config = dict(
    model='model that predicts nearness at each pixel',
    dataset='small renderings of single solids in any pose',
    train_examples=197500,
    image_size=32,
    crop_scale_min=1,
    horizontal_flip=False,
    encoder_arch='resnet',
    encoder_norm='batchnorm',
    encoder_activation='prelu',
    encoder_depths=[3, 4, 5, 3],
    encoder_kernel_size=3,
    encoder_stem='deep',
    encoder_avg_pool_shortcut=False,
    encoder_widths=[48, 64, 96, 160],
    decoder_norm='groupnorm',
    decoder_activation='silu',
    decoder_weight_standardization=False,
    decoder_widths=[64, 64, 128, 256],
    decoder_blocks_per_level=1,
    decoder_block='plain',
    decoder_attention=False,
    decoder_upsampling='nearest_conv',
    loss='l1',
    targets='nearness',
    init='torch_default',
    residual_init='zero_last',
    optimizer='muon',
    muon_scale='original',
    learning_rate=0.024,
    momentum=0.9,
    nesterov=True,
    orthogonalizer='polar_express',
    adamw_lr_other_params=0.002,
    cautious_weight_decay=True,
    max_steps=15400,
    batch_size=256,
    epochs=20.0,
    lr_schedule='cosine',
    final_lr_fraction=0.1,
    warmup_steps=460,
    weight_decay=0.005,
    adamw_weight_decay_other_params=0,
)
Rows from block 14 of the encoder, named by matrix and row number. Rows with one number belong to one channel. Each number is 128 + 24 x the weight over the matrix's rms, rounded and kept within 0 to 255. All counts start at 0. Numbers have three digits each.
# convs0: first 3x3 conv (encoder.blocks.14.convs.0.weight, 160x160x3x3), inputs 48-63, a 3x3 kernel for each
# convs1: second 3x3 conv (encoder.blocks.14.convs.1.weight, 160x160x3x3, transposed), outputs 48-63, a 3x3 kernel for each
convs0.37:107167182152150127128138132090144128142099102171148143115118134115146124100116120133120115124089109106122109156143143093126136166148141121105131141119093143098151128136109161113142118136137162096122146125135104174148114101153078110157138084180110137099127120177155144110126133106117119154131119178153144140089107131126092147160150146116098100111121137111158114109113137159139124140133173114128114159180133174125119120136123154136138
convs0.38:120142138133142143125133134121107138152119115107099083131118117121135162161099149128138144137094101101120135146110101123137133140134107098099136150140135160128157137094100114088148146147098147212102117124131127096149139117151091125172123118129109130125142143091083158114092086155149139156130128177099128108120127137127164124107205121124155082105171109082119150113120097161126127136140073098093105102130099113141181127106156141158114
convs0.39:152138136106115134110128093112114148139114143090088080139142133102114186108125179097134139133125129087117073151149127140118167122142145150120152104162156145142145129151142087121122121127118116171137132141121087122065131125131138145093149105144147141135125136108145111132110176104122157096144098128126123109119172152155183142114133128105110094138136123125131127151147134123109143098126086115181143138148122157111147113130115140148106
convs0.40:148091108102123100113125123138113113151129095144130089140107165102117137125161150117103091161155122104129149123164109077155117105148107081104086124115119130142146114114115076117111107158114118132105130099130100132104130107143134141123116183127104125147125147141115108075158130118122107133099108134135132133125128111147117113104136136113114111153181120138087116123150118121128152115103094107169128135113151103108113145096100105133153
convs0.41:128127111124126103148104140085126118126163131108149105124097124112149108136138149095134145151156147135097141173099074114137097111092134073156096089141117132118109153127137128159099136083164136114129148147136117088105103120136149119122122134176134141116094115184148142145116115083163195163118101172082093138088145104128105156165098085127092140138095163115133126078137108136145100132120123148168106118156138152156158153140093141125103
convs0.42:118093181138125138139170156124088075141168147124128150105143144111107120102121152131065139117142123127096083122140143108148097107148114106136101099144083156136137128120117122165128102097123113106152112204114141131119142156096120120193153097137126151144088134119122144142133138119117152125144107175138112156139116108141126082163143155108136135118103097102119106075142132149146112129133141123093141132121113108116117117130143121152150
convs0.43:132109162200153082101112126150095158152121086144148114154121137128161126105136120111122098161126136157156162127114117118113128110191121128085105137115120167116140126137122118168137110165130128110140124173128119083163170139102169069119138149120138111161157121145115103136136140133107114156192126090103107150139110141108180125144149106061107112140090140130112142123165115136143124142082105167162151113180118140111140135143149071076096
convs0.44:106146133117127140117144161110140096132120111164132084117089135144146128141161126146162127119123167115135127108114076144109062137132098124139113160101143115149176108118098117165144130155146169123089132116116099124159120138156140130129131125149142115109143138136138135122113150145125185093127116130116140153074146144135117153151083137136130106137077153124127115163114139131181111125083109121146136126117144131149090152129142057141152
convs0.45:111124124133128121125127133129163155107088077120156132146168094114124096139103145145091120132075090151116154138145149130128132094108133123116144138094125107115151132114133105152129133123101124145164141109060179076122141133137178136112133126149129141132070136123151110096140150117151127133115167120122121125164140117099123127135129163105138140143102127107149136117139126106128137099109139132156145114089112140113084094075108107131136
convs0.46:102147136146119109172138123145135153157172141120073134123133115152105118146173154092114124165146134152111142156117101133105099150127153136120173164145159133077098149122129140099129137133123157104128093110126080139176131040157118135164091108103112107123140140131103091143153135149159102119143132083141133139155174142148128140109136138121157142097104103126147141143121137165120101154085116133114098132134141128141176139152132102122132
convs0.47:142132129088140104119143116144126109131139120172139107139114160132190138097127114142119098133103096103115102086150135121121171147158125155125097126138163151121112110149104078139121166144109112118109107094151137136074149113095118125118100128091154138137135112105122121090131152110166091113140151126189139105122148113061124120098104141134087178131117122160158123122118147165129138121124121077158108150148090088150139110108143143138163
convs0.48:114129143130090168073124162118134064134128087107078105132134130071120145131130131107128134137147064112159154125155115145140138084105148136133137107157135131184122136106144145116121137113121170089127104082129117083127142161148094185115101138114136106112131134146098116112126113111112156108102175085126125153135111134109134079159112101151101125098081135133095120109110102099128105135131121139137075113111169112147138128148147147117111
convs0.49:128112102097143164130187113138107126118142095109157133110085124127133149161159133118124148087135083132137079067167142110137157121094144165188131105151104144102151141101110106129141140136126124137078121124103092176132118113097128146132163115158114120137105138120128171147127073131164093108125072146121134049126120113136156159144149134159118145112106147180110191142142150094122115143102130134138175130118152137118193138160106149145124
convs0.50:122110171095122122114101117120126112109111124126121114127116150097118128121125121125106104078105116126097144193146095208112117154206140139109126092119153166149118152075104155127134142149135093172141201171164127191119150075086105144093124126127112161122121149110100121157132081131096103132114143133129151111125131148186104156105093062139112108160155118174094113110138113113159113113178176120152114134149079118172115145108156107144108
convs0.51:119109167108103189107108157096112133063100128131112108129115116141128129109122157139103178109141152090128165117143110147105151117157171135085166122148139132123140127159162090124140109138122083186109110120157141127115139136165150120139157130106115096131108097112089134117114133142106130077089107095133123149092136153117115108109135116099156133132131142162111171093136127104136133087122142139141144158114156135095099128126115157138119
convs0.52:137139106114110111119164126179130110157122111108144129105129154133137115129126086122149120129147126106139142122125125128103087138138125122139128166113121123168142130079104087106105152102101128119140121112100138134163135115140135108138154080116152097129133159099127093146126107118106141100162112173146180131113103120089137120134145156130132130101127084118102125144116112109171168121142166146171145083067113123102130157128137115130142
convs0.53:093192177156166143162107129104077151141178135135095124087133147121154124139121129143123103155155134147089117100133118072106143125104146122105095094152137140109110101146154160155132097119116125141136108183106155108131137108116120133157146127132144090116119120105132101122171134131115125132133127108141142084123138140129136121118110159137155090125085122129146128112114143158111094150137092119108133172168122136131050086093102139107122
convs0.54:103126095120134138122173110123115100097113125122124115099124138125136132140148137122102148123128103116108119104113107135084165108105182146156149161114099134203118106127096109116152140113124100145136181085166123083133160088144095156087159071152124147149104116119117126163168121140089136082104134124140130150144095145160116125094197143087162167145139221109134109116113156132121127131102065103128131135090145141110129156068100117156191
convs0.55:155106140083150117136113119129078085146129107166124164143174117121085090099127086127119105128102070122109109110125118152128123133112083091162109128092093139120140128136121187153084195163166092102087123121131123136102128094138142160127120093107148115136154170138147129177122192107127108123128112111104078149127126100110116140118137133156201197128123119108179114106125095182125167186159096095098101118155079115135120120073075147077161
convs0.56:140109137118148150156119151133115131125091138149079150147145109142168161120172108117108083087116144124098097102103110139140099156090132126123115142155136163102114129154127124129141127129113128138096108121147139207178113118124149133150142111117136098121098075128171130096153118138166150133134083109114080095100148131116105119113167105121107128098145161110101123111051133140141100126116106148153152106121147119154112139096109101100121
convs1.37:144105098139149125146104139128134140114161145135163136110104089123128126139175156141141144115088081103106146105128132136119113150132097174123126113104096108070136139127130147116145152128150131152143145170156118112124123134120119134120107091172108146129111130159160169133150122124130121148120136105159135132118152140094113127089078138107111131082118112140149160108111142117155108150083083107094134088091145134117150150156124149166125
convs1.38:119127094149141148149165106139149142108171117091144130110150176133206160126179153154114107139142115103139105102149128132131161123150147154149115127073146153115119141148099127128126106158126143113138143121149158107117107134134110088128104157096090131144106125140132100192125124164130139144126116122124115140146172144102155142101138150127123129159130115137161174143092128133134167157070108130170176139152137086118128162111159143149103
convs1.39:160139159113114136116111100157109147180099119123120113138123145125157116156151137118108139123118127126163121109074140142121130098142136155114090117112172119152108121099153145120131112125140126100112131167145155117132083123118086131153126104170140109098149157158140160101110103147123142130154179140128125156095156146137130131141122136142151110134079104137181140112131150131174156113097109098144093124124148100126094105125111126138104
convs1.40:129152142117108111102091117170188137100149125136131110125116118130083140100155150111153114133148165130151119087133142128120111142147135125107150121096099144128134135141134125135135085105143105156101078133156135105162116121158107083092092128162154173120123155106116158116153105155107154135148116107142120114176137112157138105129140119136131103136117127157135157123103129127117101138100124162151188138133098125133101127098145155127117
convs1.41:057075099121158124112176141102132095128116080124104106113157121149124152126144126145145125096125099069156136101130115124106084164131079109087139100107133154119131128137138158144131140131168180132145119130136154069186144126150157119175155154196113125150092061169153090096115168077197171167162098147167111104122163100090128120113143136123071139118091171137108136120139092142157141124163181107134123169136149093109113120146133134131136
convs1.42:085113112132173180113111134116144093088131114126095143138150130146170096154181114117130129117136099110145128144161154179176135162177140099117170135106112158152104126109117129139142146116140121110155133130143120143142173087124120155086154119172067108143088110086121132144117162133165142136111113134101128121181093155135151085124173135125114130146130135115087088092123095130103093113181146142147110123162133111101111162109139116106107
convs1.43:152172114113129121110134081136114139113121168147116132129102132126112170130173118138167130187149103139123132087112144076155116106118143114144095103139160151125109131133124150109143118176136141140134098149125120137080147128106130116152110148124087149126162200163137153144180160160119171135135120121123147139127147112135141123152127114082088117128134113128111147103161169123108066092118086127090116142154111118156126119119119131176136
convs1.44:107105115123106135136099106169107090075101074093121132140181140165079093094155175185143117119131143134106115113134107137130121170153127141120118124103135105156123137155133086122134110105113133160173124108126174152135136117105114118084116098155095119134140119126140171135127138128151181139118170090141159095144167099132113125109117105121135111112160111115105133132137106126109111104122166135112135145164136106114141149141159097109143
convs1.45:143167150140135127122148179126172128114067079130080168084138160125188157121166158151139158097087110094107118126142180163167149155122158162100098093137138087114120116142131126147118117107136138145160085091113128161115130090051112193126181123102165122121112089162134158131142136115083134162111104167128128119126152109122097107156153104152121089133157095098122152123078162117173085133140155154161079148120132129094118135133106135103101
convs1.46:109131119112082148125078107086145101137103124133127105144143121140144132142169152109051097123101052124133101118115090126111103103108105111188183145106126108134108126124134142106107095137154076139120168131123112090093111117119127125112158072112146136132150138122103074085169142109108129114152119142136110125103118120122115136175109130112124102141132092189130096105099108102077105118109122131133114113132126140166166106179125139127153
convs1.47:118120112124088143157129141105118124149201116110116135133137104092106073091091053145122133140142141143186117121140101149148097153121106113128110103158132148113102134123154136125113103125140126124100132181159099147210144151117154168150107114132129150114108120120131140103131101158112079167137168126109137138121150135124123173174152147100123135119143144117156099127102097123126109117146143143093068121086104133099124132141098127176117
convs1.48:107130148140118133127125121096136086143175138145167127126147130118138139136127100082078103108123150170132087131109161114137119121128133074109146128142100159118149109141128114136117121110109087127124159174122137115162127104125138123132134114160148164105125123086108111135109080122067089124105107124133134100121160132120111134125152111115170099085121081108109148157138100149163141109122157106090130137113084116126099131138098138130118
convs1.49:149107121090126142115144139124130163133124186129119134142142140141173121102139161148123118151128112101132150109129086117125097121107128110150136131111111093082128151128110126114112106128140134126091139090126080117137077120168121141116122127098123161141145162116120182144121108096166179086104131134104183114146126140146122155090099131103116094088138084154128112156127064125060075135113129101098126147143146121134146150109152130133136
convs1.50:111128147098100084130087101170146126135139142095126133136101146112133131135108128132146100113132148118080121079112111115114098102109149121134123150137129095100130097113119126138142128115133151148106115086120070104095130140162135129137145136132108136100164123090087077117187148136153127121088133102135138109129149113107153134103111115097073129094100119096114119101114157133116103054130138156155136161078132143097164152154160118146128
convs1.51:147173114098123142133139096162116101130106143136152120138138154139116093151161111121093122145130094148133138108120090150125146114112173118121135166164118156134137132134106121107113134126124139147095111130142142138112151151134173139123083118129134101096141134136115104083082094112127106143134095111147091144150104097133140113134108140175148136142136131143131124132127111156141140142129133120142139109156134131102149127140131106120140
convs1.52:136119091179167161148162160096090125155142109143142082161115168142100132172116163123082118148088161136136137130146078142097079101127098132119121114148134176146149148130155119096133150110121129116093186122125107109181109114116070141142138136121146131122125100153118130113116071110071122123119107102100121107152149132124145128126093124183092130140125133109091096137179100115169119139158115094106116098096082131107167153115145104136108
convs1.53:117123146110102145129106157167082114167129182104119148125121133118101151136093137174114118147139139148156111193153105123103110097105106144124122154077078174112128157127135135140130101127153122135123145159143101135135127131141119184094116118168132123149118164113128107103146156153150131156167129159142141099143123152133109136116129159121148091150146113167143123153165098081088159133139103155132113181138098140129149116132110130156151
convs1.54:143127127133142135136100115154134106158148140105145116158148171143075117120088162177131120103193126189128092106133131138089123108129156145115109117144128138105146118104112133137112163162112124134137154151094131102142119134088118129141095133173101115118124158147157136155105107160139128141165146140147160122109145130153113095155131108136111147141151128077161113155110113128139170123091148129116140099088132146107138145116147132124110
convs1.55:153166134140110082136108079139150161127166130151164082138157179159114211127124119106101136114161103126134078100109129125106148158178108099133115145177135144107120143137107130119130123127123126134120139107079124075127105133121129153147136086204093118109121117134164162145163152118148143133096140140110106135150133139097115135118128113120155106149129131115114137120133140124118066143133123133114117152144115142190144143124150141141160
convs1.56:147102120146140126144185131125122094117128093092125119112148192122143169124123129138152103094103123137150148177114121136126151150150166145147208153156147104136108164150128119085141135118151121150100123086103147120154136144120131160070168121158127176109137093103143132139135073112171137162154140145116122134157127105126104163129127139131122142148137177152132129140112125152130154148130102101114116153171140113111127164143145130090134